{
  "model": "image classifier",
  "dataset": "single printed letters, digits and signs in grey, bent and noisy",
  "train_examples": 395000,
  "image_size": 24,
  "crop_scale_min": 0.8,
  "horizontal_flip": false,
  "color_jitter": 0.2,
  "cutout": 0.4,
  "targets": ["character"],
  "num_classes": 73,
  "arch": "vit",
  "norm": "layernorm",
  "norm_position": "pre",
  "activation": "gelu",
  "mlp_ratio": 4,
  "head_dim": 48,
  "fused_qkv": false,
  "bias": "all",
  "qk_norm": false,
  "parallel_block": false,
  "inner_norm": false,
  "moe": "top_k",
  "num_experts": 16,
  "moe_every": 2,
  "expert_mlp_ratio": 1,
  "experts_per_token": 1,
  "shared_expert": false,
  "patch_size": [4, 4],
  "conv_stem": false,
  "layers": 10,
  "width": 192,
  "positions": "conv",
  "pooling": "attention",
  "loss": "cross_entropy",
  "head_dropout": 0.1,
  "residual_init": "none",
  "optimizer": "soap",
  "beta2": 0.99,
  "lr": 0.0022,
  "beta1": 0.95,
  "shampoo_beta": 0.99,
  "eps": 1e-08,
  "precondition_frequency": 25,
  "max_precond_dim": 1536,
  "one_sided": false,
  "adamw_lr_other_params": 0.00087,
  "grad_clip": 5.0,
  "steps": 9400,
  "batch_size": 128,
  "epochs": 3.0,
  "lr_schedule": "cosine_restarts",
  "final_lr_fraction": 0,
  "warmup_steps": 180,
  "weight_decay": 0.1,
  "adamw_weight_decay_other_params": 0
}
Rows from block 3, named by matrix and row number. Rows with one number belong to one attention dimension. Each number is 200 + 30 x the weight over its row's rms, rounded and kept within 0 to 999. All counts start at 0. After the name is the row's rms in percent of the matrix's.
# q: attention query (model.blocks.3.attn.q.weight, 192x192), inputs 128-191
# k: attention key (model.blocks.3.attn.k.weight, 192x192), inputs 128-191
q.90,097,189,194,164,218,229,215,193,203,193,175,156,226,156,255,189,218,227,197,191,163,236,225,188,150,202,171,204,201,230,202,183,176,161,198,235,190,181,249,168,216,172,209,136,154,176,221,204,240,199,205,191,185,186,196,250,181,240,164,174,211,171,186,149,181
k.90,099,204,191,183,247,163,140,257,209,207,211,164,188,146,205,234,192,186,218,233,200,212,198,233,221,200,215,175,264,172,212,187,163,183,193,182,188,201,191,265,243,236,184,197,191,131,223,208,229,200,206,215,185,193,158,184,209,164,192,186,211,182,230,191,182
q.91,105,206,272,157,223,246,181,238,161,188,151,158,165,187,226,273,229,217,194,226,213,195,261,172,212,257,227,173,212,177,240,132,159,180,201,186,186,205,200,237,154,225,184,197,251,219,196,190,150,180,229,200,210,148,219,202,222,210,170,202,188,126,215,190,188
k.91,112,169,241,195,214,192,187,188,215,181,209,142,202,202,178,216,220,218,183,123,281,187,217,217,174,185,277,206,163,221,212,220,211,222,259,172,185,212,166,210,223,189,182,191,214,211,139,168,174,217,185,210,190,223,246,229,211,192,178,252,199,232,186,161,261
q.92,103,200,203,204,219,242,186,246,168,215,200,265,174,252,194,219,211,250,255,184,200,245,208,214,189,185,189,252,199,156,166,227,220,223,188,231,167,211,211,160,145,208,262,254,177,203,223,201,209,247,192,211,190,193,180,198,203,187,189,125,207,182,215,232,184
k.92,107,204,192,252,220,179,151,164,155,225,272,240,187,154,194,232,201,199,213,193,223,123,239,183,173,244,161,212,197,229,169,206,233,222,255,143,223,215,158,160,207,155,151,182,206,209,192,175,183,238,224,238,217,218,235,197,220,187,224,240,194,209,248,169,194
q.93,089,192,200,187,181,194,181,200,198,201,203,245,220,200,187,246,195,248,185,172,204,153,185,232,217,191,158,206,245,178,180,187,207,222,171,190,204,228,204,132,230,262,181,181,180,196,240,243,120,213,164,201,153,235,173,245,260,204,212,199,236,236,187,252,223
k.93,094,206,187,161,197,213,208,187,222,228,205,239,202,256,236,239,193,173,208,164,180,158,161,217,196,222,189,268,163,183,172,151,168,187,195,200,206,205,235,167,241,202,165,213,220,245,221,194,188,206,137,178,186,220,229,149,163,208,177,201,233,188,213,182,194
q.94,100,219,274,202,182,219,209,158,181,186,197,227,139,168,151,183,138,132,209,173,209,224,213,179,237,249,164,207,189,221,184,172,206,237,209,205,211,161,166,181,216,208,239,215,221,153,194,220,173,180,200,186,159,183,236,152,193,196,217,180,227,113,246,212,170
k.94,097,243,189,214,216,223,169,237,206,211,179,230,245,225,147,217,197,272,203,145,172,192,204,177,227,221,153,228,220,176,191,222,241,217,231,169,196,249,174,214,231,147,199,174,213,201,188,202,230,149,183,222,167,214,187,195,166,174,209,148,203,198,215,175,201
q.95,101,167,190,197,216,214,202,210,188,174,165,189,222,221,190,164,204,201,141,213,172,182,217,202,222,188,197,201,199,175,233,206,168,225,194,183,208,193,132,211,246,239,172,135,214,239,131,151,165,218,226,276,230,207,143,189,219,203,275,200,217,193,182,188,169
k.95,097,216,158,248,233,232,238,133,244,217,232,231,247,205,185,213,189,216,220,197,122,210,194,183,189,187,182,247,192,220,208,228,215,206,214,230,240,239,194,218,160,218,206,195,195,188,168,214,216,198,166,199,219,173,172,176,167,177,162,190,229,183,156,225,240
q.96,107,211,198,203,192,254,248,135,218,194,245,221,188,202,296,207,197,170,218,194,185,191,211,219,173,213,180,160,203,222,169,189,181,212,177,145,200,182,191,196,163,206,143,248,221,164,195,211,216,205,188,189,196,206,185,211,168,174,209,212,198,223,233,166,185
k.96,103,205,99,175,223,216,209,191,221,218,241,195,188,188,218,228,218,297,224,262,185,205,192,168,217,213,275,163,260,144,225,222,147,211,181,175,226,223,178,169,220,158,235,197,194,193,201,173,248,212,192,220,185,263,215,199,171,194,223,176,184,231,199,221,219
q.97,104,145,159,172,210,249,241,172,227,189,172,227,231,180,233,189,223,195,135,192,218,182,209,184,187,253,224,214,247,209,215,212,229,165,168,175,207,221,206,244,191,198,245,230,227,256,177,162,239,137,220,204,221,154,222,149,245,177,199,136,213,176,244,228,175
k.97,107,207,229,215,253,205,213,230,225,127,192,249,208,184,230,182,191,276,210,185,188,205,182,211,242,225,157,212,235,196,227,165,172,212,171,234,144,230,256,192,260,193,149,214,179,212,204,214,233,247,201,178,244,196,225,177,230,161,209,144,155,201,252,180,230
q.98,096,228,212,188,223,182,185,182,192,206,214,169,214,258,204,204,172,217,209,189,223,190,235,140,243,128,258,189,180,217,214,195,195,252,164,205,211,209,231,179,166,266,221,204,195,199,206,220,182,189,175,139,228,178,169,206,210,251,154,207,206,220,146,187,221
k.98,096,210,244,216,254,159,193,166,173,194,191,201,188,237,202,179,210,135,275,208,141,181,164,194,214,197,202,194,218,191,180,213,186,193,211,162,221,220,249,247,165,176,202,217,176,225,189,252,198,173,210,208,188,191,189,256,173,170,201,189,246,215,217,210,176
q.99,108,175,220,187,164,204,166,211,132,262,164,163,195,193,225,168,199,191,187,238,187,208,227,178,188,153,240,179,157,229,145,175,173,235,150,248,230,178,161,188,183,213,179,183,194,195,143,219,194,228,144,222,208,198,145,183,206,223,202,210,157,211,211,240,215
k.99,104,188,170,199,218,179,233,207,225,222,168,203,207,175,195,217,224,234,251,230,192,225,171,181,175,158,224,188,222,228,178,187,210,245,181,181,168,204,223,231,216,221,215,223,206,208,190,241,206,229,211,196,165,284,202,206,229,132,198,193,236,187,168,262,225
q.100,101,186,135,186,211,171,228,244,175,220,238,202,185,217,182,204,191,209,207,234,204,212,195,198,204,231,229,208,146,167,193,242,180,292,232,135,187,258,133,204,199,232,221,200,156,210,232,155,183,245,207,187,235,216,222,297,175,219,211,211,198,243,175,180,177
k.100,101,292,187,213,144,202,203,180,193,242,212,235,133,180,168,231,213,156,174,201,188,211,223,195,208,224,197,258,228,187,192,212,193,222,169,210,225,194,256,148,188,194,231,207,210,199,152,218,178,215,238,265,171,240,254,258,224,220,150,172,196,223,192,216,185
q.101,095,172,187,194,191,167,170,212,171,171,217,151,174,194,227,203,233,141,200,207,208,239,181,183,176,216,231,206,169,236,214,204,170,180,259,205,206,186,163,202,208,222,244,155,210,209,192,223,208,199,257,189,206,178,211,198,138,216,268,205,200,165,141,201,206
k.101,090,217,214,230,212,251,225,171,144,195,176,200,194,174,127,237,200,173,169,236,184,196,233,233,161,220,218,228,201,154,211,190,237,170,185,204,212,177,222,165,204,239,209,139,226,201,259,184,224,169,250,212,160,248,223,226,243,253,230,201,194,182,176,221,221
q.102,097,225,199,181,228,213,236,177,229,166,195,166,171,130,190,146,246,130,213,213,158,218,173,214,230,188,239,163,185,242,202,212,220,280,174,192,162,246,193,192,199,188,234,183,246,252,210,218,184,223,211,231,229,184,193,208,235,191,167,244,224,229,186,231,170
k.102,098,251,199,206,211,222,186,223,190,232,182,230,212,187,208,243,161,151,246,251,197,208,211,247,218,149,226,142,219,216,168,148,205,155,209,217,193,156,170,233,174,217,196,199,221,246,246,222,176,220,213,156,236,230,176,187,203,150,170,217,228,183,197,196,169
q.103,101,206,203,164,201,191,218,174,240,161,244,174,245,182,231,206,217,227,187,256,173,171,244,147,235,228,218,181,203,235,199,157,214,204,200,181,198,190,221,172,228,150,151,256,275,177,184,211,189,182,192,160,280,139,191,233,188,180,210,154,205,219,202,262,214
k.103,092,229,209,244,166,133,235,264,245,162,225,215,156,200,244,201,199,192,233,229,202,261,169,165,196,249,201,203,198,177,160,212,141,230,217,203,206,261,175,175,208,205,159,182,217,198,196,288,228,182,259,192,247,182,187,182,207,187,195,284,244,162,198,245,195
q.104,091,259,182,213,200,190,245,217,171,192,213,207,213,182,234,221,184,217,186,207,169,198,190,167,252,247,180,191,136,217,169,185,211,233,237,246,189,190,233,166,178,164,194,296,176,203,203,233,206,198,210,189,166,201,166,127,243,196,149,251,186,211,207,178,200
k.104,097,225,179,234,172,224,216,227,161,215,234,209,194,191,228,134,216,197,233,169,180,255,216,236,194,214,183,184,164,198,212,154,218,212,202,155,185,179,181,209,164,199,126,203,220,252,177,194,195,172,209,198,215,254,248,199,223,136,184,254,209,198,236,203,181
q.105,107,177,205,246,248,156,236,205,172,223,187,214,199,243,246,215,138,159,242,211,210,229,228,184,165,245,232,224,217,200,244,179,209,201,217,226,236,203,139,213,156,136,186,165,223,191,191,183,223,150,226,185,239,210,213,166,195,189,185,206,140,164,158,239,256
k.105,103,223,165,228,201,140,147,216,210,224,145,168,216,189,162,198,147,245,221,205,216,183,196,235,191,216,189,205,185,209,177,208,223,206,243,191,214,196,214,228,195,159,192,194,198,191,232,152,208,224,219,129,170,204,151,232,247,237,187,170,190,189,168,240,236
q.106,120,188,233,194,167,161,146,187,199,263,154,208,175,203,241,116,143,238,207,246,197,182,126,242,177,189,210,185,219,226,205,198,211,205,267,247,171,181,222,207,226,166,182,203,172,237,271,208,234,217,210,227,197,225,219,208,182,187,218,212,198,165,235,226,179
k.106,116,262,210,185,206,237,181,126,255,202,195,228,205,196,136,209,149,216,201,216,218,224,184,245,199,197,190,174,216,229,160,150,142,257,222,248,227,189,206,239,222,209,246,167,177,200,183,150,275,215,205,214,207,215,166,194,227,195,205,227,182,164,193,207,196
q.107,101,161,241,147,136,201,235,261,186,191,160,182,185,247,226,170,177,198,233,181,270,216,153,200,186,180,176,174,158,250,188,205,221,241,153,159,200,200,189,194,131,231,212,192,217,219,167,161,190,197,188,240,198,165,270,211,215,196,180,213,200,198,228,194,218
k.107,093,137,208,206,252,199,215,224,147,183,267,188,232,196,212,254,126,211,227,209,190,195,214,215,191,180,173,237,235,193,206,177,229,180,198,212,259,186,218,281,144,201,181,151,174,135,164,194,179,224,206,178,218,208,245,259,216,198,182,232,196,226,231,196,198
q.108,102,182,232,258,223,195,142,196,205,189,211,261,223,206,207,198,200,211,224,142,212,210,178,185,185,253,203,230,200,162,222,231,164,240,170,173,219,172,217,194,217,209,230,223,209,162,140,168,145,222,198,189,157,201,232,261,259,241,190,182,194,223,197,226,195
k.108,103,221,183,231,211,183,215,200,212,194,136,145,214,145,246,237,202,217,190,200,207,169,192,199,238,219,199,171,99,158,212,202,236,237,200,187,206,180,219,170,214,206,228,168,209,175,194,154,227,194,200,248,177,189,239,212,171,273,216,239,187,204,285,204,104
q.109,103,201,215,213,199,213,233,212,159,210,215,157,213,157,213,162,229,182,217,210,184,220,197,226,221,174,224,213,210,212,188,241,192,220,234,234,247,185,190,218,178,209,245,265,214,226,194,218,183,183,164,212,183,247,218,181,179,236,217,228,181,208,224,168,180
k.109,099,219,217,240,242,254,196,223,220,186,234,230,190,205,151,251,174,215,202,255,241,167,282,190,200,228,195,235,216,207,151,199,220,170,171,210,180,240,178,196,232,174,178,211,214,194,147,214,193,185,155,190,262,265,204,215,160,209,229,175,199,151,217,232,218
q.110,102,173,173,260,215,246,233,163,175,181,248,138,206,185,176,245,249,188,216,195,199,191,176,178,206,184,192,164,272,165,155,200,196,198,193,185,170,183,220,213,194,201,235,187,242,169,172,255,170,224,214,230,183,257,166,173,210,173,211,222,211,166,169,206,145
k.110,104,193,215,150,130,251,142,209,222,191,202,172,211,191,181,211,254,199,167,210,190,128,191,132,123,211,210,182,245,164,176,159,180,173,199,176,186,199,194,195,196,166,190,178,248,259,215,199,231,258,174,187,163,157,247,190,194,223,253,219,205,200,208,197,191
q.111,099,160,177,237,193,282,250,214,250,236,222,190,233,198,178,182,171,183,178,192,253,230,248,255,196,244,196,186,142,143,254,152,207,220,222,166,214,189,203,188,225,208,198,150,194,173,264,246,224,183,197,191,250,178,182,170,177,237,153,177,239,223,190,253,180
k.111,101,202,175,159,197,208,118,193,246,260,194,279,215,211,203,191,229,213,208,209,236,232,192,207,215,208,228,132,213,236,166,257,192,218,204,184,127,202,177,182,209,178,148,269,157,144,187,178,239,173,224,139,208,206,209,163,224,153,222,235,207,216,185,229,238
q.112,102,224,212,163,202,169,261,193,226,189,155,186,195,258,133,256,213,224,200,244,152,181,236,201,239,228,183,217,155,188,208,148,190,206,229,185,175,141,195,214,175,199,179,202,259,207,257,254,229,213,189,240,197,179,171,207,200,193,219,248,165,202,149,184,146
k.112,099,267,195,167,207,199,176,205,198,182,220,181,118,223,164,176,213,165,176,203,207,253,181,217,173,165,188,226,224,202,212,279,141,235,247,183,233,206,196,135,213,166,189,201,196,181,196,223,190,215,172,206,152,179,204,211,173,192,192,189,195,189,192,192,224